A small sound classifier, trained from scratch: soap at rate 0.0021.
Rows from block 3, named by matrix and row number. Rows with one number belong to one channel. Each number is 128 + 24 x the weight over its row's rms, rounded and kept within 0 to 255. All counts start at 0. Numbers have three digits each. After the name is the row's rms in percent of the matrix's.
# filt: filter width-5 conv, dilation 8 (model.blocks.3.filt.weight, 384x384x5), inputs 72-89, a 5 kernel for each
# gate: gate width-5 conv, dilation 8 (model.blocks.3.gate.weight, 384x384x5), inputs 72-89, a 5 kernel for each
filt.13 106:137113115121171122116167122108147135155079156127145120124113120112144148121117104131094146142149112132112108108122137138115156120149110092166125107154124090097119125104124132125097150191157133125139168161122107138125109110100100174123120097077069144165131134094116106179
gate.13 111:177094075139128109115124129131131136132145081110138107117183103141144120117109116163150144146139125103142081151113106130119119169110113153167196109093141088114137121099147095103118118094155123140138140163102112127102137164144129117162120177146138151146095180096108149102
filt.14 101:102139106101090102166139153190102105110124121138134195091119097080152139136135135108189104101162136123157129182147137121154152095141095150146160086114122132127188152148143122132143152144118126134161131117098150137144161095145181117128132119094156086171117104141054136117
gate.14 099:091113103106166145099097134117137075118169168172132092115113190125127155102123130137130112109138084102113114143106098131104164125114130149105149105116142129132115111108118099123109097129109135149130179121151121145108131155158144188129110183132117108136132099143146131172
filt.15 104:095156119109160086125117143130141136107182126128126122144099137115151170151140149111108137129153138119171115192144140116108162131116146134157099136149121135093082155105115102121124155141115114160147156124183149171124140108140169134124119133133095163130124125151121122139
gate.15 104:127135133110124132123075130126095118096102097114141155160127126117106144135128148137126096142097112167117149134131138142137134113100103115126127132159130138110145129147147128144140129123154093115140131096115065087096137166128141128168135169131102164111131087129108092136
filt.16 099:092131136117142165093170106134129127154097168150122107122137151127129145145137107124136100140130133106115143121127080130096134112167079137110113159148151150138115080154143096068132111130135121082106153118116154140132105141147124153134117114132105130098125136106123125103
gate.16 103:162079135103182106130132117129094108126112150134062157136135197123109105105128102123150164120146140145101176160074156102160140131146163093130141122151138140137113152056153136134127130129168108118076135121159086126107139169139155124163118153129123121109094133093098108161
filt.17 104:112099095118145174168176107127145135146115116172178125116138165117179106084143095104112098150155134155126112129104140160106145111149103157133077093114084170135103090136108140129147092140096113146095172100113116143140138083152091139100134135108125102145074136115135144094
gate.17 104:066140139155143111154098110112149145101121121091048158152120137145136123148110107093111123181127112131114105163108157127144142130131107155131111122097109139112125147109134165103135137119135098167081114121152150164158154158065150113112139142111166109144117068171132132130
filt.18 098:123139142101111154123127143155139121168170114126112115144117134105117162123153177140101121140091099177123144091100157125139151142145156116137104155152132132127118151101119124140086130164105160159163135092165135153112112130192103137087136163134150102097103126162125104132
gate.18 100:153103158137147125150124149147130147167083150097134118184142111123150121132168125156127128160131113135098136100146098118186106120110100138148089142132156122152129106121089101127126208141155168104145147162131102110151118164113088117091129152123120110126078097129106133145
filt.19 097:108118112126130068124115172135105134118103126113122107129096099135153105121110160128158122096130138129148092136140139110126154149156148140142136121144152075140205129118153124098158172100132090114120147137107141111026124136115132085138128068103108122111117138084125109138
gate.19 096:114113095110108139143174130125136125143122144082119147131166136132142075140167123128153123131104105136154162107140140113134119104146107133087115143125152145080165102162113143153107091138071158149119073140164134119144093111133119074108087141091141126121196102125130131135
filt.20 093:121122117089088096112122137070118121180109120153122135143110100099116153109115128123137125100126089093137153124124131109147155112118108175151142092124106131135132131114104147148125106130136149140128085126135103162150157152113113133140097102176153104108106159162096122143
gate.20 096:112181116072137193161112109108167153134161098135088125159145152116107122102115157128114178123117101143114131181130126129103126135153126170129129103095116169102084136091096137147137126147154151127130170132160113122083121150137166096099111131095124172090111108125141098137
filt.21 100:107132105187134114102126105153126176151104122143105162097118104144135111141119166151147100145116108113166126095151132101092125136111123119127112114093109157139119160156141125166126110129191110142134128127090109094136195114160133100149134105149136111109112102162113162111
gate.21 101:115175184144081127131089127142103108102097103089113117123107133135149112103105157128103095162139111148152150152123165147114111132144121133134137166084169112138122163136128105153130172134140167129151160093118113123137099139144110148140129099117160139167155115108150146133
filt.22 097:166126111138137089149183137105135132123168159125142176109140095112102149121137130121173125118147118129171102130110138164130139109164132108117171148084102135162174149129159151122107077153096130108106132129146127104160129110132111129164103134154102113148113165112113148114
gate.22 100:118123122191125111117129115155151146178135151138101095150124142154134097114112175184152122139151121153142112078126144160107118144149117154076132127138154153141104131127136155150169168149170151148116148127109106112132110169144154153112134147108142092154133127117147142161
filt.23 098:154161113150159157134142130109137099140107110103097129107111157112132086132137125134122121129142168114187130169127118129166165164149140168152152135106138126106112132117147120107150138109158117143120160133107109133108096137131139070131143105143153117141156122148116081138
gate.23 099:108120130132121158107142136118123112168107143154108068118118126139166127087132150130107142127143119106089124132109118120100174114142128143161180143120107140101163186107157070118153137143108118143102166138090098166099126142123150144111175141091112107138128146144090148161
filt.24 096:135123133153149141152165078137128114137143119097151124144140139161142107122159141147121124149127155114121154121148102095123131158150122094101142150141142119112127144145145114119146099097123132125124131144089114099127136119146142123119111162106132123118133108147157136108
gate.24 100:115125115128140145105147138123133100135157171148148168164109087105114117146130142152123138125121119122147148098137102085144143134138082134100105126149150135129128121147097124125115168139088142093137119136141108117096111130117138160140141107115162139128071092151120114118
filt.25 096:125120088159124117106112143115076163136147141100083139129112089109138157148132137118159106151102072133141151087093144092133138125111155116115100128137115109113128085155120109148118105137133132120162141121137095159096137109143127149107129172159151124139136093141133098119
gate.25 102:110147129098179178110155094132158083135125163166149131170131116124119139158120110187090138138130083129092100105149138126060137151102099160161117105123133121143137121141114122125147130102093193086122137082154125142110141145097149146120135079121136138206101087137169160136
filt.26 099:120072152135144116172104136124121127159126138169099095120109132136133155119073150150116128090145094138145115113135110130166107109072158129152115095177100133177103092115141146133111115123129148185160148076093172110102106141095146149080143151168110122163100175124155108170
gate.26 098:115132110104132118117109159099122123131165145131146154110153129087126165102119131185156107100101148111107160118120127088137132131144162126132099170096115164132154116132146115124139157134096137158147128140104129168118111153131140156131144111143146100086144153109140082149
filt.27 106:157100136077143141137106102129129122134093151127129143139110097123106083122169174129089132173134100147122100118103121148137116113125148146104125128146127137107140150076128181103128118136135136127158102083091108096093144160109168107151167118115147169118095147141197122110
gate.27 106:110151144094154126156097125171133185109081124095139146118057133198106142153128099139129126126139125153144111128143116136171126112105123103121114180169151116111146109130113123124160126144164146117084132161136138157130142176113108106162151116107125124085132140113132105127
filt.28 105:151150142148139117161123159092133110134105140108148130152133119112111155122126151147130124149147147125121138092135109084145095174170112125116140109152127136180133157146102148119163103154149131198115064116131153104123163109118103154133138130121130094096140151131135126146
gate.28 108:109099165096162175144103139084157070111145131166148106121095185131122117128103074123118130180148139113121116149144097135125123135161132125109156162148113143106143122095116140161155096145145079166131113136130128121148129116096098138087148103112148104109145151122128151133
filt.29 101:096120126115139151161142145137148116120172123129130125141165142112100141146167140172111149079146064099126092115094137118136179128102157161158113112194129132112114148138138058117175130083143104142154156096130122139125123124145100110110124135120075118141146124131143103144
gate.29 099:134159101122132106125085129123095150120073125143092164088108159106128093157097173130124133133128173123125149123130156171155130094126139131139096109094114147169153083155150135119136137117147124113133126137106192152129173112119162151145129116140119109103127133118147116106
filt.30 107:151136133142097162134127100134153099098151169108146101167125159163153129144078116131129122092142132099109116107153137101128158123106157130113100158140137121120117162137124155157102158157108123144086150107151176141148149141115114130132123168096100175133099151129130144123
gate.30 103:114060144141137104134137150118117114179146102143152106090135107114141135175109142109113080141119207178123083136099117152113132103078147158122121100182129146157143068172109078145097140104108128125157127134108177145160131166123138135090112166129103120140104159132113121131
filt.31 102:114155100117163149127108121169150097112124103128097145111158117111164105132135155138141088121097118115117113137149142086103164140138154115111095075143147122081137165135144116120126131099117084163117111151136164154111128147115184175161125154139119108163094105169113138141
gate.31 102:121107138125134087121133188101103082118128129148128118072142109178136170114088132119157158152129119125132112152097124098146095100104146159110128108161129123111135137118158118148131169150146095118140159081152125111182139112110114141151093106156103117166125129111074166150
filt.32 103:143132129119156097113109143142107156076169161130100139110134136122109148171134135127134141135077150124134102130101176145100143158109135107111140096167137126106129145088194142120092167127156080137111113119125150159118109120132145121135076096168116118118104147132162118144
gate.32 102:155140089107124145129104117131156110115187113132127136086114124121141144109147089109127124104142174115163113137150162108144119127103091193125158106104134125125142151090129105129138171137147164170095105153146175161137115110143137166145139126123157142133153127139084098171
filt.33 098:149154109133112115135073120064110169135147112147099148105180145066092104116119137124136112152129106116090144139073132082141132109093130113119142109119116119149132115166126137169125138104140112121129128116149114107112112087126114149131119149159159116111085107150142106120
gate.33 096:130096120138119157161113174105111156151122108121134139108137110140107125101134131112139131140119148134091149144116073120146160169126167093116181116153124126145157145104139109111134118170129134139118103139117149099144145138144118139140115151101131112107093140139158124145
filt.34 104:141142093158113114116092174131082150108095082161121138096139149137147124164091133137167108112140081143078138145135146095144109163140112128139149157104101142136158130138132077167087131132154127083163138107088085143115130105129153118123130140115151104123121099149151122115
gate.34 100:149105122157146131092153115095139120146165147128095100125129150103157153137105124149148117138120101088108105130169171108143144135142084154141141126095155127054119093069104089111134146114111092137132130154129140148107152138101155173080142165104155112128125122132081146139
filt.35 096:152121113098155193140106153138179119093107148131141137125119128130109130142104138183107138149116108148126152134108136096141180155137147135135103142143109131123120174125119132113136144112151156137129122123129130135131132155163128155147107120070143126110118131128109125141
gate.35 096:115128148130109140108147181116171106144138106175132114114160123100142153144125128125125152129165123115118156120135104067134080141137156139110138149096110170119179124147149124141150120109121146153116139101169120129140140121161140112112143158124129173091117153151134102108
filt.36 108:136123102101099116146079159142115143128126119117106145126133138106147090126134146108135153120122099148167139141096165108115170125117113134160126151123147103120145157131117119159124158118157117152158143097145169139087091118134122111167164158131081145085127092119120099138
gate.36 110:157122161151138152152122105110160121141154106126108116130123144136144138160128121146105109138124140112135134144091115115140126138114138170126140138086139149133142120092128131122101131125109130109128158135140164089130114155111084142140088129128161118079172135112151172114
filt.37 107:113139087101167131123087163157116108098155156171097141089137157140128154178130126074132139184142098150117142151082122105121146139151150126087119176097135114121129156086093140106123154146118117119119185175117138159109134136150135123145141132126120125136108121166137088133
gate.37 107:093127133120129113143122072151164144163126108137123093130085145126157134122138127147070123143111146130164146102155124127128131088113142142137143097131170093114146143165096143121137157107096178100168155110116132136104143137122126125111127134119154117150130089083154137135
filt.38 097:107115134115128114131086139137132125104106100106125121122114129138102149114134086112098152152138043174142119135110152115140091135114126151092115115154127120084139112109110141158122150123150160107117144115127101144133151166089125125161132159190160123110091125119135115135
gate.38 097:083158148128151120186111094114117157122115160128085131159124124188117128135152092114167181175101083150115148132150169137154129115144123148132157155125117150162122135182113135134095182130129123130138088077180120135106141102098149116133133085093107132148136126111148132157
filt.39 101:181127122178105136108111147172134106129138135118187105087130148126140117161165082148100136123088190137199112085154114077148148129145129103120145109147103145163108146166113142097127108181114110155118159129126129131155115117134111176124095145136101121140138157115112188116
gate.39 100:153119118118113126122115103141114137134112132131079131147159105158110144131166145147151150186096136108097092125128182091149145172105149100149147166105161129157149099095141152168068177102148127109130142128146121131080125123137180075090128142117146134147121134143186125114
filt.40 097:161069169132094168107125132139116111113129086140118118129147163098073135125076113128098089142188111145125127156162131114142145128154108143178113169133058142128123122109140087134126116109097139124116146154107127074134125093172120085103121187097152130117126124084157136147
gate.40 098:107114151125103132085158114116121108119119089126121153139128117126130180085120073142097118137111109096062122150139162176084125136066180123092117135142106136107099119095121098114146131107104115125109126136110102131078125149135133117131096165128122116152106129096107089147
filt.41 100:143096104147109134136140117160124148123132135126099100094138088140148115139135125140120114067130163137126111119116154096126135126147143138090166132138147125159152096086131134107087115133164110103120122132124096094139164116117131137121124167165111132118093139097134145124
gate.41 098:092100147154108139160153130154123149110138142141133071182117135168135150104132135150131166150101112102119127126126117099126150109113125141155133110094151133174111110134125091132109165135140138126118129135106133094137139119156144135119132148128105116136130079113143156150
filt.42 099:130108131152136126119104105142117141096101118137112105114117104170140092156076150124151161141131090104115110134156146123093124115134117115134128098125094126138132112167120138098099082088126123154135122151087130146137110152139126125087156179151135127177122154102129147137
gate.42 096:103144091148108175119145150126126116095137125131125160091131137109135124151143147107114147085130123144133148119133114117096135118127097114141077114123103123111122153101134150097099083108125110138126133130148115128111124136148124127170119153133110141149113139161151129132
filt.43 099:111135175114090116166175106155134165186126130135121100166087116163159173146161143102102112142090105158141103153091118157151153084104177192122109117122135110129132137136109129131113092144161166155164116126132119085111152139139166095127175139077107149142112117133156126138
gate.43 098:127109143135124118124079089109156119130134125159138087108146132084092112137106113148114145155102118105098115108152164130118145112126124165138129097118105111143150085132135123139148135123138139121122165104066123108094135093144132204120111105108130182133139086116132138083
filt.44 106:097128090146115164097157086123192101150165106105153129139133110121135117112159135116131094110145125087143136116117081120140146148100091085112175170147139150108115124123193151122070161128143121140131146132126117125116109129170129147165108172171100117147121147133116149159
gate.44 100:108129143098157174118100118138144116123110119088144164119077149108148120135137146110155108124144114136100118127150137163096139115129128192138137139103140091092103117144091110113118110163107100127110107143148117133111128132120089138114106139122101123154143094122126108148
filt.45 103:137164138143170130166156165090125157129210099113115146126125134128131160117126156132159126184157114140108154155146120090118136146112150151079125118125110140096135119098151139073125119091119161146122152088118135111138126111162131068126095126101173091174132088185126161146
gate.45 101:106137115101108137094145180157129143135145125128168120095142108115166173155125074129104109127146159137156137090109126115124135137109161127168143094118118074148149114138141162096149114105112175147119158131136194103111142144149137160153116167159120120144100104140117108104
filt.46 096:135113100137165112115143106152167103110116116169086135110100109110085110089130154115116099069115126133125113138128096098109141128126148155139148153132123119120106131079146124116155084124170108144114151111138120115169176140163181078100086096143163134104165126155150135168
gate.46 103:095134148107156146096141179099164150145165148147099124153126155114130125170158132162139131088107119172130114145136149103162147169144120134082107136113159141143124145110102150125144136103126133109135084104121152148129113135095153112134138129130151117117151118133148105152
filt.47 096:125135126094082137132121134122143127146105126125150152146112158124131123130130125105148166132115123145131117147096092150118145107130121104141105105115107127146178154066150133115127126114124151130130102160120148121130092150101150159138141123155118119143114130150073123092
gate.47 097:141153123162137119159131116137139154118118125104146170112091109088105124125124119098126152122143123127137150091145156161192112100131164157171102124194108108161129103123121051149125118129143129128119116128145117088099158082093119112131110103084123149132108130106167140126
filt.48 097:109104146101179121108150144122136129164162120158113115138107142093123139091139147099107102120090174195123107112137130151132124132110130160164141134094171097091123143199101165087114121134114153114132100113132129121101142144144098124103118142106179156121142120087130127142
gate.48 098:130149117115145154097137149149133072141124122160148116136128129094126134160088087196138131152111132093111152088148100145121168087114163137117154126145138163160162108112114164092073154168077184135138110151106151146153088124147107169136119155151134139137112142134120151155
filt.49 094:168167103166137165147109086113112176176111146141098115146121138113148138121124153117145141141134150115114142165077165155123160110104133116150156135131138131162143091088160111143104143146144104115118135137128074166117124156113117089126122093166090114139115151133116115159
gate.49 095:144079156125131088076138181130094158110144158132153109143153101115119133156109127114131155095096133158127118113180138110190118126102127123135095120128139097133144124174133156171129119162111153149119102100128139113113124139140063135131091115143100123089120150112121126157
filt.50 095:124119149105117164114092135152134123084123150130114099123111161133112093128143099083132112128138106117117111188147158158124166142137094133154093125131107084123121097107139153145133127103104133129095140154081145157207152116142081166124118105098123199156141122160156109091
gate.50 091:150132139122128140152105144109133152089120086102094156109170157150103115063146157113133149106108100124131139120139114118136139173119192158124157158111109114153095127130105137117165145116167146160132144126105095085142135123142091075140090143117146132125136122112155124151
filt.51 102:139165127127126145087101135157131135088136162150141150157104148128085135136181161093156152112132128145073124097137151115124134158087095120133106124138146180137146140122131141136158111170137116090154121120129103091103115111104107134153100143115136126141117130157126102147
gate.51 104:142121101143144102109076168159095103121163152151138098113163108122106181155142113122139125144139096155121101120101145107142108109125113120144168140160127103125073118158129121109116114120159068170160158101131141133113123101142137114179122164137066129082137166114107136143
filt.52 095:159145136153104110124099118112113101118157070135138131146110085154130095138126135151125127119115081098153147120079128126144126131098118152125152092139139148160111052127123117159171134120153114145084107058147149099151109138142108158135086107116148105131139113130140143080
gate.52 096:164153126112114118113129089158163152143128137124164160106130114135119057086203152110130131093130149119126083082118157136180168168132112099119140142110131124123122142170109138109168122173102124106121088124101132078139132111125095171125146113145093142152134136137154129129
filt.53 094:122102120131170102162143116101115150136087133129113094160118147151134100142116145090156124145176136128105102115120104097154093100147110171118136125149086140160065115167132145107131155174109140154140124080107141143163115128143101153169131156096120136148146108118107116119
gate.53 095:117124129118117129126141128127101142126155111159141120146127099089094119142105148138118131142106114178117112093101120151135096126128123097139123139133108174126130114123113180146140109116102163163133115137150115163111101075117145152131111147142159178100092165137129103104
filt.54 107:131084138120133128152164125131102154124125123149112176142091121158117142164136121120103119137170129128147142131106126125127136174114096096165162122106152117136118148116182135120090150147114108136109199126075118153118136146163093126161106169130101130101135156111094127124
gate.54 104:166102121124136108129155133122138151131132143128127124140086157144103161087143127107129101108133121148112141151115143120132113150112148100172127134139145106142127134139107096169132084146143150129132141107131117112143103114154107157178153138169136146059082138085143108120
filt.55 096:075142144175152112141120151163084128129157137120143119146110136133137120140136123142095102144165109081116132100092115098133123127134147163079129079087133164166105155110130115059161144143145094122135115097089123126117107120160123163136142130144159112111141117113133154144
gate.55 098:116104135071133116155147182134129157105122135116114120115151154085108141131113082155145170162169167157051128086118140092112114153137153144117122116094124150155141126123093110134109166174120139104153125112175138110155129160075111139148122110084099151122159102134109111148
filt.56 098:117119179134114141137103142122109123147151099167119134119087101105140138119122132096127114131114093171108120128142136161143091153106157108128147103120149103150111115145079127165123148097134153149108106136127119134107147062143145105148112124152177113119138125132149110140
gate.56 098:105104127131132126121133095145090092149114160134145132120139114138145102115145125103116149096128127181121111142133157158106128115152134069147104141105120094127109163147170139142114107159134141129137150136140123130144139120118117164127134116171114180137112183146109149131
filt.57 111:146121129125138150083117109127148113116107163069169084136097126119134132160123097141176095146154114134114130108124118109104140097132114153152090132145118106168115131139097107124122119156154107176129129121143139108098125152159123182123098105101127208101067167115177097105
gate.57 110:098128146146165113130102148101140140072095117088125092079086112174147134159160109123113099113140140108139142145127130116135130105144103150141115174112125123174102130095157099105152120085154125118149132094155185125164179144141143096094126109138101104106189126155144144141
filt.58 096:099110112117170102129108130111101134159155142173122147116133126124155139127123148146157150119100140148122131108144107096163161142086106086163115146108152124164139178157159145121152126124147126126133122158158101131117143121132149113160133121137119136095152102112143151160
gate.58 097:119111132120126094153172137142129136114111115137081170134157136125120118133149134123148132100137129126112085125112147161161184103138083141172115136118066161119159150110178129111150149187140136123150152080155094114136128126102123150145124121089111121099126135091158141101
filt.59 098:154119101168062146109132121150139097145131088081138118135147141085122096152105141110154140082141140179160160137148119072097146129132126127132125116140119130153100144080186179150116089140137129124090101158111150114131130116155086128121128095183148141109131196182111140138
gate.59 101:114109099185113108135129148159127130118137143196113145111146143139120117096108166153109126194133125109128113110155123168132117160129120145126151128150129160133167094123137131131147107157116140116115130134087126138118179107109078127132122133079138107104152124124130160135
filt.60 100:165114117165116155125071140144114128105144134127144113135157154131122147101155092119131120195106150122150172136136110137156155132110146195150172103145107122135110126121124115097106107180184116103118145155119130118108106108144116126140136142124118083176157146164094132116
gate.60 102:147134133126129111124154082174126089128156152096153131135138157106146144120178099165147117082146123142126115133153096132174157132113090156095104132102169139127131119154131151178098134148102118140133114159154105115132102122094146167130159151084136125106131141128088107134
filt.61 104:098139183141146130115153137134163120122088116131156128152104138138118134102167116130091166144120162139161125110168095118144114136123125136117165128110154110127122144148128150158099146148148118134136133144098099129174092160086107172155141130118129137102116146117152146165
gate.61 105:142180151137123120113140166136099104146113117150097111131137113149103143143120144115150146152129135158128124127138107112160115168139138130126146133126116108125145161086069164072121139144111175165160087117124123150106112123131167103131136116122139153154123117141108134132
filt.62 099:155120101084102147105100129155132072123126142106141090136102106122106124146121093157172086131098145144140186107138119171153154101170119129113124136148126086183137095136132158094111182135147108126126118154146201151167136152120151111109136123119186150136133160153095126126
gate.62 102:126153141177131121109142162142134154163125111154118183120120095152125161164149123113144083189095132143123130139136135115175126116143130128119130136120159119109135147146106118131146097164151138140113116100210100135113138108137140121159159153109124118111126116166107144122
filt.63 106:121113106133135116140112130128154149167155128126110129130159149139156135148123104138111092129159151099132152139146122136080108133187125133082120165115129142104134139119114098102131163098090128146106164164189091161137107145172105104073102161170148129100172164121133128108
gate.63 103:123120161123142138127113127093087112117126085121120129111136116144130126105130109137121100134121122114100127118119141142123145100102115122105099117141146136106122092153143144101140084090142131138134123131120160129125117172127115151124157118141073134126140149132154127109
filt.64 101:113141138149114119103084151082149150122171086147118101106128108102135158099110127149114166124144168111146124134143108114113140179140154168117120135167097154129077137120115142132118131121150115183109148133111094122139115113149096131111131173116176121158088132124135146136
gate.64 102:132150149158100083113155149150110152188119135145123105122061113105159125103136155146099119106151133151125135144106161160119133104142132093129111153140141159118127102105123139143157126121090148111131142131158125084131122144084155123097137120119089134165163081140111117150
filt.65 105:147153094083163129111077172118133146125169130095129132137119142119116155143118111125131156140128120104124161102148213093125080119077169104117138121173146123135097100157130128161142125136092106150107145122158122124111144128104118128126111164151176125149136126106129078152
gate.65 101:112122145125142116136117151139114120117151128119118133088100142126127137098138143153130134133147163089123106125132114101156163140143136154094133101123182143087109130128130142108147144165142064113171172127139141169138140131127169126125070110135138105168118126136145161152
filt.66 104:116119139103125122113117198110048092120150136161118109138155167122118113102120136154096117101122150158150106110150115126095110129120137146082124140135119142119107116066159185185160085132143129149121131127132112165128055133108161141073134117105157133152114159157147104124
gate.66 107:118138106108094172111161112150116151146101175117156101116096128097129124147129132072136121112128133120180139107121105139116167090144130112159102155125096100157099131130152132080154119142118140109137143127119166156123127086116088142130157095171089154103097175143122122113
filt.67 097:153146121130164119175118111157111163096149121112138155113142099114095169126113113153109130132186114138136120139131121118113090161127114108131135104175127141142111123140116093151143153136143133129106121117122147179183148117124178128133098135117165113082115140158126127113
gate.67 097:110110146129167153103189107119111111102107137122157136148126115141139158133133133135159132084111112124128108145123138124130169093138128151152100149132118124131139109102172133127122106136085124120181130122139121081118127084118103124111122097117099151090095159150093120113
filt.68 102:109145141125146106158139098127131166088106146176089147142092125164115119127123117136133101154134132140097107149172142147104110124108096095117142088098125161144108152159112121127126125142147138147151120093111157148132163100137220139135137121119103152135170105096155139130
gate.68 100:142091166161122113139159104094109102140106118115117112150138114099141095134100127129144114118144143129170155162157131132114091082110127126154135110103110114097088125097157151129130113123129139108116164167128120133122119163168106173114137196143102157154127160087106160128
filt.69 104:152123156141100128097098100139137123109124120097126148109133097127155098115129116105120122106105117120157109103107147111129136089137148146123119142108127103124124096101147096165151132133146127117108125120177144151110184118137120162126145134117170129085142133145116155108
gate.69 101:144131145154085138136140122133130127137077095126099095128165129151115145098132128120130120148154120121139093124123134101154111132122137136091109097099131131145113150157133120129104109116121146108120113138117134136159121185143111157150136122117112160117128137111166148185
filt.70 099:169128104159140121150122136129114122135167140122160109136085130097147158106131133123161139108136157102132118090118111145125130096121114119129148123148121168105110137130113154111156113177142114101151118151133111108128153127115154139129089131183126150110097166110110166181
gate.70 098:139129122136133112162131147136120173146123109165124165094096188137122087067135139137171141180147101139102117137174169107149125122105148061153161102124092128146149107170137119181126098117105115123133132118138117116120147122107127127178106104083084121175127110139137146129
filt.71 103:142165111116162150098128127109168106107138146113114110143138164077081149148110120091135159142106131141139148132144136164108114128103136188120143120181101107113123188094112138142116122155144119117086104110148142117148115133090145149131104119100167098150113137139103081123
gate.71 103:088081155121160111165167097136119137121085114136160098117140152155149095107088136136102106138137153091091155113118164098124128149141107141133123095083077108116127117137127093134110148112131126129153175155131145121134169133105168149154117130096144126149159099129142133138
filt.72 100:132134095154109155087116105113169130141113091088147080128112101140100101088133131138127127147114117100125196101111130152130180129092105134113105129143095123133100147177100088148122118181108132078181094100112128102104169141087122145127127146082123146130119113101145137100
gate.72 099:084206138115156127135129137117187134121120068142118148123146156112113111100107136117116158104158119122157104131123126084096144126123158159122151176145097165109149158097137137116112151154174126165101115104099122110129155148154142110120138117119152158140128106144139171164
filt.73 096:117133104143148129142164131149114119082111113140153129151145085118092117176142086144136161118140115154128145157154123119117111145129102166092107140144127140118128156109085139138149137097134130136096131162115126118104082163107107137140125127118118117128127147120144101160
gate.73 100:086160141159126133125097147147108132139158139126124160084128174134165134168112122151132149114117131127149152115140170154163157143163159161148114141093121135161155109142085118124166149130147081162141124113096136109125112095087135095127083108160114103142128124131105136150
filt.74 096:090154123116103128138146148095173111110138143142096147129163112111146187091154145116128101185133104120111138179149110077124163140136154110123122085114155141140089117140102140159123147132131142140162132118158154113119112115123168103127124190103146141112131091123124081108
gate.74 096:135133143147163100126159130141146086172108100151113140147133131105118148099111163110099118137075123170103132180147099102103145086158095128130084088125161123089126179127166148113129167144099145112087087170139126125131125171128156141078128148143122131139139137167126117125
filt.75 111:129165088118147111143085154140135096086181129166107151077113178091117159102158108134163144147097100108110134174095141130113116132098141140120105107126121108106127128099152131117119158139130083137072107101102136128132087117108144188194155146098148112098111110157117090094
gate.75 112:130125108112145143101133157126161069117165092105146096138089152122131128144121117138060113164141182103138141119154126146144103123102100147117097116114090132130111158156139118114106098146099134102125092125110106113156131152160086162142134113109116158128154121101136115137
filt.76 100:094096108137150139120131149092114102118128101152182149129090147075105160110133118139128185119138108105113134115121136094077144138163135093104152097137135136117131164092103148117114149136107103157116119146137126141116080158099159159105106115150126094100122140120116119177
gate.76 100:161098091142115129117106092134142088117130126109182130164180117133127153127140090166136091104154156124127155107167134088165126143164117161112109124107164135123136096100112135079118085141109118113107080165168147089159124144157102141152124132141127133123175147114070145134
filt.77 101:139128109151129129147106106162085089123122166086138153160147099076120146131115114152146131140106119107135140108120138105137126114137108141137163111117075141155108103106117128145141124115104125124131131126131132131067103106150078128094133128144112149143111157115118094106
gate.77 107:124093167141139131104135120146167078112078157117154107149130090138128141120067098097184128167132110137157154138130122120091130105121117213104122147111169122124141121154106119148130137176121125155154128093111115139156136143105141118139110116039151125125138154125096150145
filt.78 093:103137119123118096110127148109104105109105122128125131131121116073149100142133155119072145136088114113121095121110137137113117111140125108111155137115097144102140121093121119149114119133148147112099100161119121087126105174144124151139117105137153143104115123156112102099
gate.78 089:116134153144105136162160168160142141157169096122134105179149080126168153133136142146154143155156116110121138109117121116177120129122171085080131145122190122154118151119127126152109134124157127144159138158145104116122137129126149106158097149102080144101140164128138107110
filt.79 109:141076136136143144120138146164109125138128128117143125116114096163129107119145098125111158106149138150110127143122098144156145106126180135135119116139134117137111115139124073074131097182067139117090138136114126102148143146122114123086104110151144088159103157091119118154
gate.79 109:171116113148118099129147092130110131127124140125105096159085125103139113112156136141076125131150110156147136112111075131165119141120099095102176136092127113120095146089154144130073118110171176102172096115129078105082168171123115141121156133168151090117137161099126109138
filt.80 098:118146111195131110133131087143127138138162109146121122129124143127135119173135156099157111131127167120126138174136062154091156130153119107127137126154134156103141082184159103133103115086086160130136162109122126138116150120132090095089133145190119149149070133121106152093
gate.80 098:149157110149112145099093152137088144084166152128143171103141133114157109089133131104132133106128180180124152106130158121126093111128127079169169136128118099138149138158147107191128115151134134154167151125167116159115169082117162142154105140104116115103160140134122117127
filt.81 103:167143127114131128089121139162140123167137145091117113138126150160118111177155109157137124114109103132131159128112123142156142171133122165127117123097098131118148122165119156125180089140110144140102091125113147096116131162140083116127145122128145148104138160195120109113
gate.81 103:097101118145165108147084165134183106113128085126140098115134137093113141120108143122111086139129105141108120112145124123136141171134119098139127150137167150160071173117113153148132144148164100119123136135137097125140116122152110152148127134148104160124142129106154115133
filt.82 104:108166143153073107140116142137149097157133067069116133131170147121090159125162121145142124127142113126127109068107154149137154127185105118150120089130099142184134099131095097176147099134127093132091145090128134137131132111130143143150111096128102109086146136139167152127
gate.82 101:112116140097120127108130152137120143106096124129080122177154118130144130156138140102088115141121165173170107145094131099114110132079094112142114139163112140136103094110142118134129121120132125111161130116170137134127153136121150093105102141115081150146113127155143115107
filt.83 102:068140126132126128071113109154119138127122135067115123134116096128115079170163146117120122112120145177152098141131155147120141122095144154136139111163140123082166134124139133136135124129130148129144127126100136134096148132111117136150126091160135167185130128162117165089
gate.83 104:150112087136086133119128099121133155105168139130104151099147104097128135146116161138134087172144122121114116123095134124129136122136107101131147175105160111108108131146116108133115085109139133150123077146108129129123108161138122118136097118132147160098126132142101155180
filt.84 105:128169179126076158169147142151108134124095132145113148122090147146108101125162093116124134113112119132134153160117149152150078120141150146119107090111128114101149118080085078157138156102074144133121134106152142132129115104097143100092114115138147160131108115154131126092
gate.84 104:110124122111102172127117083101167102152141107183143131096121181074089086125128126126118107160122145139107148094125123098108131134102132159137143146108101145126108116131138171130148105130141082125117095119109090130127118082154130126117132166116153159089134111165138096138
filt.85 095:121130137138152145150155186139095116128146109160149123117149145068152137138103142158145137101150169122127114133098140179160131143152142140117144136127122114171132163108119095142098118122150127164148112124118128085124149119126128170124120144177131104123153135148127151160
gate.85 094:161110112163130132114142119160151141140117196077095135113132107141134153167133144123106123125141143119165153137126182105166099120195138128089126170134122147111139174099123128114090160138173130127162083127136121113120142184189102123147128137193166112100080161126150157139